Weights of a small sound classifier.
Model: 4.56M parameters, waveform 16khz input.
Training: adamw at rate 0.0046, 25700 steps.
Data: trained on single notes of 20 synthesised instruments, 78125 training examples, 21.1 epochs.
Rows from block 3 of a small sound classifier, named by matrix and row number. Rows with one number belong to one channel. Each number is 50 + 10 x the weight over its row's rms, rounded and kept within 0 to 99. All counts start at 0.
After each channel's rows are labels from the 100 clips, of 14976, where the channel reaches its highest value: "responds to" is what is common among them. Only what is clearly more common there than usual is listed. The data: single notes of 20 synthesised instruments.
# convs0: first width-5 conv (model.blocks.3.convs.0.weight, 128x128x5, each kernel summed), inputs 0-127
# convs1: second width-5 conv (model.blocks.3.convs.1.weight, 128x128x5, transposed, each kernel summed), outputs 0-127

convs0.116:59 58 61 51 54 27 47 55 39 57 43 57 61 61 39 50 32 53 33 39 56 45 46 43 61 49 45 33 55 51 51 45 45 62 53 53 54 52 64 52 46 57 56 42 29 41 50 50 46 53 47 28 72 49 54 52 48 38 47 50 48 54 40 54 57 35 65 70 55 46 50 56 47 72 32 47 62 41 33 38 38 40 49 58 39 32 48 46 49 44 58 49 69 25 55 47 62 48 45 44 74 37 54 45 58 38 34 53 60 53 46 44 59 58 47 43 57 55 55 34 55 55 67 43 63 38 54 68
convs1.116:55 55 18 54 64 51 64 24 41 50 61 40 45 47 24 41 55 51 42 39 51 27 46 39 35 43 62 41 48 47 61 56 47 62 52 45 48 37 45 39 32 46 38 38 49 55 53 39 41 60 50 46 48 64 47 34 54 45 41 53 81 55 48 54 64 60 36 49 43 46 44 30 44 41 46 47 49 60 46 48 64 52 45 52 44 51 52 55 52 46 56 63 58 50 37 59 49 54 66 57 44 55 48 56 54 41 42 61 41 38 50 54 59 44 54 59 55 22 49 43 45 47 66 40 48 61 30 52
responds to: clipping; text has "clipped"

convs0.85:62 65 52 62 73 49 58 45 56 51 60 45 55 59 53 44 69 71 58 49 57 62 67 56 56 59 48 67 50 59 47 55 52 50 53 55 54 60 51 55 46 48 66 65 62 55 44 47 62 72 61 47 54 59 51 54 44 62 42 51 58 56 51 63 56 70 61 60 48 56 71 48 53 60 64 61 55 55 65 51 44 49 50 61 67 60 45 51 46 50 58 49 74 63 58 62 52 76 62 54 59 47 55 50 66 56 48 69 62 65 44 65 61 62 45 58 62 53 71 57 59 53 55 69 52 53 57 50
convs1.85:42 37 43 43 43 43 37 56 44 52 53 44 38 62 56 52 45 31 43 35 34 42 32 41 40 54 47 48 39 60 42 48 49 37 42 61 71 39 57 34 64 49 42 38 61 49 43 44 57 39 43 41 50 44 47 43 56 44 44 52 45 58 40 42 34 34 69 36 41 47 57 54 53 37 36 30 50 56 50 36 38 37 37 61 42 42 35 53 52 53 37 36 42 46 55 36 55 35 43 40 47 49 51 38 48 46 54 32 34 35 61 61 46 40 54 48 61 45 30 46 34 46 34 34 57 45 34 53
responds to: octave 6; clipping; text has "clipped"; sine tone

convs0.46:62 52 51 48 50 49 56 52 30 48 46 62 39 54 72 58 45 46 42 48 48 41 60 44 36 51 27 48 45 52 43 43 51 46 51 62 36 38 50 46 41 30 35 17 54 33 41 37 52 51 51 49 50 46 26 57 40 44 44 46 27 51 46 50 57 61 50 50 58 42 56 52 48 62 53 45 62 39 39 52 37 44 63 55 47 53 44 55 49 30 48 53 65 27 52 49 61 52 38 35 49 24 47 41 62 41 44 54 42 47 57 51 60 59 52 43 55 53 44 57 49 20 52 44 60 49 68 58
convs1.46:43 55 40 45 56 66 41 55 58 55 39 35 41 43 42 59 38 56 37 65 62 63 66 71 60 50 60 52 59 42 53 54 53 58 50 49 36 43 52 44 52 52 62 66 48 56 58 46 47 73 29 74 43 64 57 54 32 58 48 51 50 38 38 50 54 61 47 59 47 45 63 65 46 55 45 52 47 49 44 66 51 52 38 60 39 45 45 56 59 39 52 55 56 72 52 55 47 62 63 65 44 46 54 27 44 61 63 53 69 51 47 45 44 63 52 53 41 75 42 35 58 66 56 49 57 53 69 51
responds to: sine tone; octave 6; clipping

convs0.109:53 58 63 52 50 42 52 44 30 46 39 34 58 58 57 37 56 42 60 43 47 64 43 59 42 54 55 47 52 51 66 47 49 53 55 37 51 36 53 55 51 36 51 24 63 42 52 45 46 41 46 45 45 53 34 38 43 40 46 60 48 58 63 59 50 38 62 48 38 34 43 52 50 39 46 54 56 59 42 51 27 38 42 53 45 55 27 50 49 27 35 37 48 40 45 46 66 55 34 33 57 24 48 42 48 47 51 46 50 58 50 41 57 72 34 51 52 55 53 42 49 35 61 37 25 44 59 32
convs1.109:57 58 42 32 61 39 50 42 56 39 57 63 45 50 48 51 33 39 35 48 52 39 65 65 49 43 38 46 74 57 67 57 38 55 57 51 58 69 56 48 47 33 45 44 64 50 52 51 56 39 47 46 32 52 48 60 55 59 59 55 48 55 47 57 61 61 49 36 47 55 42 63 48 57 45 62 37 59 31 55 62 58 57 46 76 70 62 40 55 38 62 56 30 48 47 51 49 50 67 55 48 63 48 87 61 54 48 47 61 58 56 48 60 68 51 58 48 35 52 46 54 47 53 46 47 55 54 39
responds to: sine tone; clipping; text has "clipped"

convs0.37:48 33 57 40 44 46 55 58 27 50 33 66 56 64 81 71 43 48 54 51 69 45 50 60 37 63 42 30 51 53 41 48 58 34 61 59 63 49 61 44 58 33 46 31 56 44 48 56 49 34 42 40 41 44 33 63 47 61 49 52 59 64 62 53 50 37 58 43 50 49 54 57 44 61 57 61 54 46 38 62 56 54 49 56 43 60 40 43 48 21 55 45 38 43 59 42 50 55 40 33 50 49 54 56 48 41 55 56 66 60 64 56 48 58 57 51 49 58 54 43 56 29 48 46 51 60 55 39
convs1.37:45 45 39 36 43 42 45 51 61 54 28 55 46 53 59 59 22 50 36 43 53 58 35 50 58 45 60 61 68 53 42 55 50 78 53 51 52 46 55 41 63 57 59 47 54 58 51 37 47 57 37 64 43 55 46 49 23 55 51 47 20 43 51 52 49 55 47 53 51 45 56 54 49 49 46 50 50 43 42 58 35 50 22 56 44 55 49 55 63 49 36 48 32 55 57 51 50 47 54 73 54 42 52 23 51 61 64 40 63 55 53 61 48 56 51 48 47 65 52 51 55 57 33 58 54 26 49 52
responds to: clipping; text has "clipped"

convs0.18:60 49 62 54 49 43 62 35 35 51 35 35 40 58 42 64 29 42 52 48 44 54 54 44 38 50 51 45 56 47 59 46 48 44 52 41 40 39 29 52 36 31 50 27 57 52 47 32 57 60 50 51 53 53 46 48 34 71 48 57 41 53 67 60 46 53 46 46 56 44 50 56 53 36 70 48 48 48 45 55 37 42 59 60 56 47 41 48 41 37 31 51 59 38 42 56 65 54 53 39 29 27 50 40 50 39 50 61 45 48 58 27 54 70 73 51 47 51 40 44 42 33 43 58 46 49 62 52
convs1.18:67 69 31 48 55 58 51 43 46 53 56 61 50 47 61 48 45 47 49 54 28 74 65 62 54 45 42 51 71 51 54 56 42 59 63 55 55 62 61 56 57 56 48 71 60 48 60 50 52 47 51 62 53 47 56 58 55 48 39 55 52 42 63 54 78 61 57 32 61 52 48 75 63 49 38 53 44 51 36 58 61 50 53 46 63 52 54 45 48 25 60 64 38 60 43 53 42 53 61 59 54 55 50 63 47 74 52 39 54 51 65 41 55 54 46 55 47 61 41 41 54 73 45 45 46 68 56 39
responds to: sine tone

convs0.11:65 36 43 59 54 55 50 47 58 50 54 61 59 58 53 52 56 06 47 66 51 52 48 61 51 59 42 52 41 36 48 54 56 66 52 47 37 59 61 46 49 56 45 47 46 47 41 57 37 45 50 57 62 60 56 55 48 63 34 49 56 71 52 63 56 37 51 48 51 47 51 71 68 78 62 53 73 60 63 55 41 65 47 61 47 57 52 40 77 60 45 59 37 72 50 45 48 49 49 55 44 56 55 53 47 41 58 59 63 46 47 52 52 60 61 51 47 66 39 57 48 65 49 52 45 50 51 47
convs1.11:41 38 41 34 39 46 36 58 43 52 60 41 41 63 55 59 42 34 52 47 39 44 39 34 50 67 40 47 45 62 42 58 60 54 40 61 57 41 54 32 57 57 36 45 60 54 41 41 55 43 58 32 65 41 50 39 68 33 33 53 26 70 44 50 35 44 61 41 30 51 63 35 50 54 41 40 55 57 46 42 47 49 50 60 45 55 53 58 54 53 39 44 30 50 66 44 53 39 48 43 37 49 54 45 43 39 51 44 47 38 64 56 42 46 49 51 66 51 35 38 34 45 36 46 61 40 34 61
responds to: square lead; clipping; text has "clipped"

convs0.44:61 52 52 45 41 43 77 30 33 51 29 47 48 58 39 75 53 40 46 38 46 39 45 52 47 40 54 33 42 55 50 45 37 46 60 45 52 53 30 71 54 59 48 56 60 29 55 52 51 42 59 38 56 46 54 23 44 53 71 54 43 56 61 55 55 44 49 50 66 49 41 55 58 71 50 57 50 58 44 58 44 47 68 47 45 52 48 30 50 39 35 54 50 51 46 51 61 40 50 36 54 45 54 46 47 44 56 49 48 50 43 43 46 66 71 48 42 56 55 38 49 57 54 51 57 58 17 56
convs1.44:74 37 57 36 57 36 51 49 40 50 47 50 58 49 49 51 57 50 62 40 47 45 39 52 38 42 58 50 57 37 52 52 41 57 55 41 43 40 54 53 33 41 43 37 52 42 57 40 54 38 45 43 52 54 41 63 52 35 38 53 66 60 54 38 63 44 50 61 56 44 48 30 45 73 38 49 50 50 34 54 44 34 50 61 39 58 54 48 43 33 61 62 59 55 33 66 43 48 48 26 47 52 49 59 46 57 47 51 74 37 41 36 54 61 54 51 44 61 35 53 35 54 69 42 60 73 71 54
responds to: sine tone

convs0.26:52 68 62 52 46 40 60 44 29 61 44 63 58 52 64 51 43 53 60 48 62 51 58 54 45 40 48 41 56 42 59 54 46 35 54 41 41 50 65 65 43 31 46 22 46 37 55 55 52 57 59 43 45 58 37 59 41 43 34 55 50 43 32 48 56 47 43 42 56 53 45 46 51 62 52 49 48 43 48 40 36 41 59 47 47 58 37 45 41 21 54 53 60 44 37 48 59 51 46 37 64 16 61 58 61 47 38 58 60 48 35 49 52 57 53 52 45 55 54 49 42 20 64 43 43 57 66 46
convs1.26:47 43 70 48 59 37 39 65 36 55 48 55 57 58 47 63 41 52 35 51 45 65 46 65 56 53 44 57 56 46 55 51 46 55 55 49 50 51 57 52 47 62 57 61 47 54 64 48 51 69 51 74 59 46 48 57 28 52 37 46 49 50 51 37 32 66 54 55 46 50 68 74 53 53 29 40 41 49 57 41 49 44 52 71 49 34 44 62 52 29 48 37 61 59 41 43 55 57 50 38 46 56 47 41 53 57 67 46 58 52 55 41 56 60 54 45 53 69 33 32 42 74 44 41 57 56 70 41
responds to: octave 6; clipping; text has "clipped"; sine tone

convs0.123:68 71 50 55 74 52 52 58 53 54 59 59 58 60 58 48 60 61 56 52 72 54 68 47 58 57 54 58 51 62 50 57 58 49 54 59 57 56 53 52 54 54 63 61 64 51 40 51 60 71 58 42 57 59 44 57 51 56 45 54 51 48 51 57 67 79 66 57 44 56 67 52 57 67 58 65 57 48 46 64 46 48 52 58 60 65 46 38 55 49 56 52 67 59 68 57 53 66 52 48 61 49 55 56 70 60 43 64 54 66 52 66 67 55 48 57 61 58 74 52 69 51 52 62 52 52 62 47
convs1.123:37 40 41 43 37 42 40 58 47 54 52 45 40 62 58 57 43 40 36 36 33 45 36 44 45 59 46 52 37 63 47 49 56 40 37 61 66 50 53 34 60 48 43 45 59 52 39 44 58 40 44 45 53 45 48 44 54 45 44 53 42 58 41 40 31 36 64 32 43 49 61 52 54 40 42 33 53 55 53 36 41 37 37 62 44 38 34 57 57 52 37 32 44 45 64 37 58 34 46 41 39 50 53 41 40 41 56 37 33 31 64 61 38 41 56 51 63 48 33 48 32 46 33 43 59 44 31 53
responds to: octave 6; clipping; text has "clipped"; sine tone

convs0.25:50 54 32 30 37 53 60 53 44 48 55 61 35 56 56 51 43 48 41 46 33 34 15 53 44 37 40 43 32 56 38 46 43 55 56 57 52 40 49 43 46 48 46 47 52 46 53 40 49 30 46 37 56 39 59 40 48 48 55 48 37 58 57 48 45 38 41 39 60 35 33 50 51 55 45 36 48 49 39 36 48 52 51 46 37 36 48 43 43 53 41 34 38 35 43 35 39 30 50 39 65 42 48 41 51 47 46 27 26 44 53 52 52 32 53 44 50 38 46 53 37 50 36 35 48 39 35 55
convs1.25:61 71 61 50 67 48 33 59 46 45 52 43 54 50 49 44 44 53 70 33 66 48 36 48 47 42 61 59 49 40 26 53 44 39 59 44 48 40 49 42 54 51 49 63 55 33 59 44 61 43 58 56 55 60 44 47 58 43 25 55 54 56 64 44 63 53 59 57 27 47 46 20 47 56 49 44 51 53 48 51 37 41 47 47 45 80 74 48 53 33 60 52 56 61 35 54 51 56 57 40 58 54 51 56 52 64 49 53 69 40 42 46 53 40 42 53 53 68 48 51 42 59 34 47 49 57 42 58
responds to: square lead

convs0.30:51 58 57 66 70 56 55 54 53 51 52 59 65 55 58 51 64 56 60 56 68 64 64 58 52 57 49 60 50 59 49 53 53 58 50 56 48 63 54 53 53 55 55 48 55 52 43 53 66 78 64 58 54 60 45 63 50 55 50 53 56 50 47 57 56 67 64 62 59 63 53 60 61 63 62 61 55 66 49 52 56 64 47 49 73 62 58 53 73 55 61 61 73 61 61 55 49 69 46 61 61 47 51 61 71 54 58 69 62 61 52 67 65 67 53 52 57 59 64 50 67 50 52 64 52 49 53 53
convs1.30:37 42 38 37 31 51 33 58 48 52 54 45 50 62 57 56 36 45 43 44 39 35 35 36 46 59 49 46 44 67 44 49 56 45 39 63 65 32 58 31 63 46 35 41 55 53 43 44 56 46 37 38 56 42 54 41 57 38 43 52 44 53 34 37 45 41 64 37 41 50 60 44 50 36 38 39 57 55 51 37 45 43 29 59 34 37 43 60 56 47 35 46 36 44 66 47 59 31 47 45 42 49 53 47 36 39 53 37 43 32 63 61 35 46 56 51 61 42 35 44 33 47 49 48 61 41 39 57
responds to: octave 6; clipping; text has "clipped"; sine tone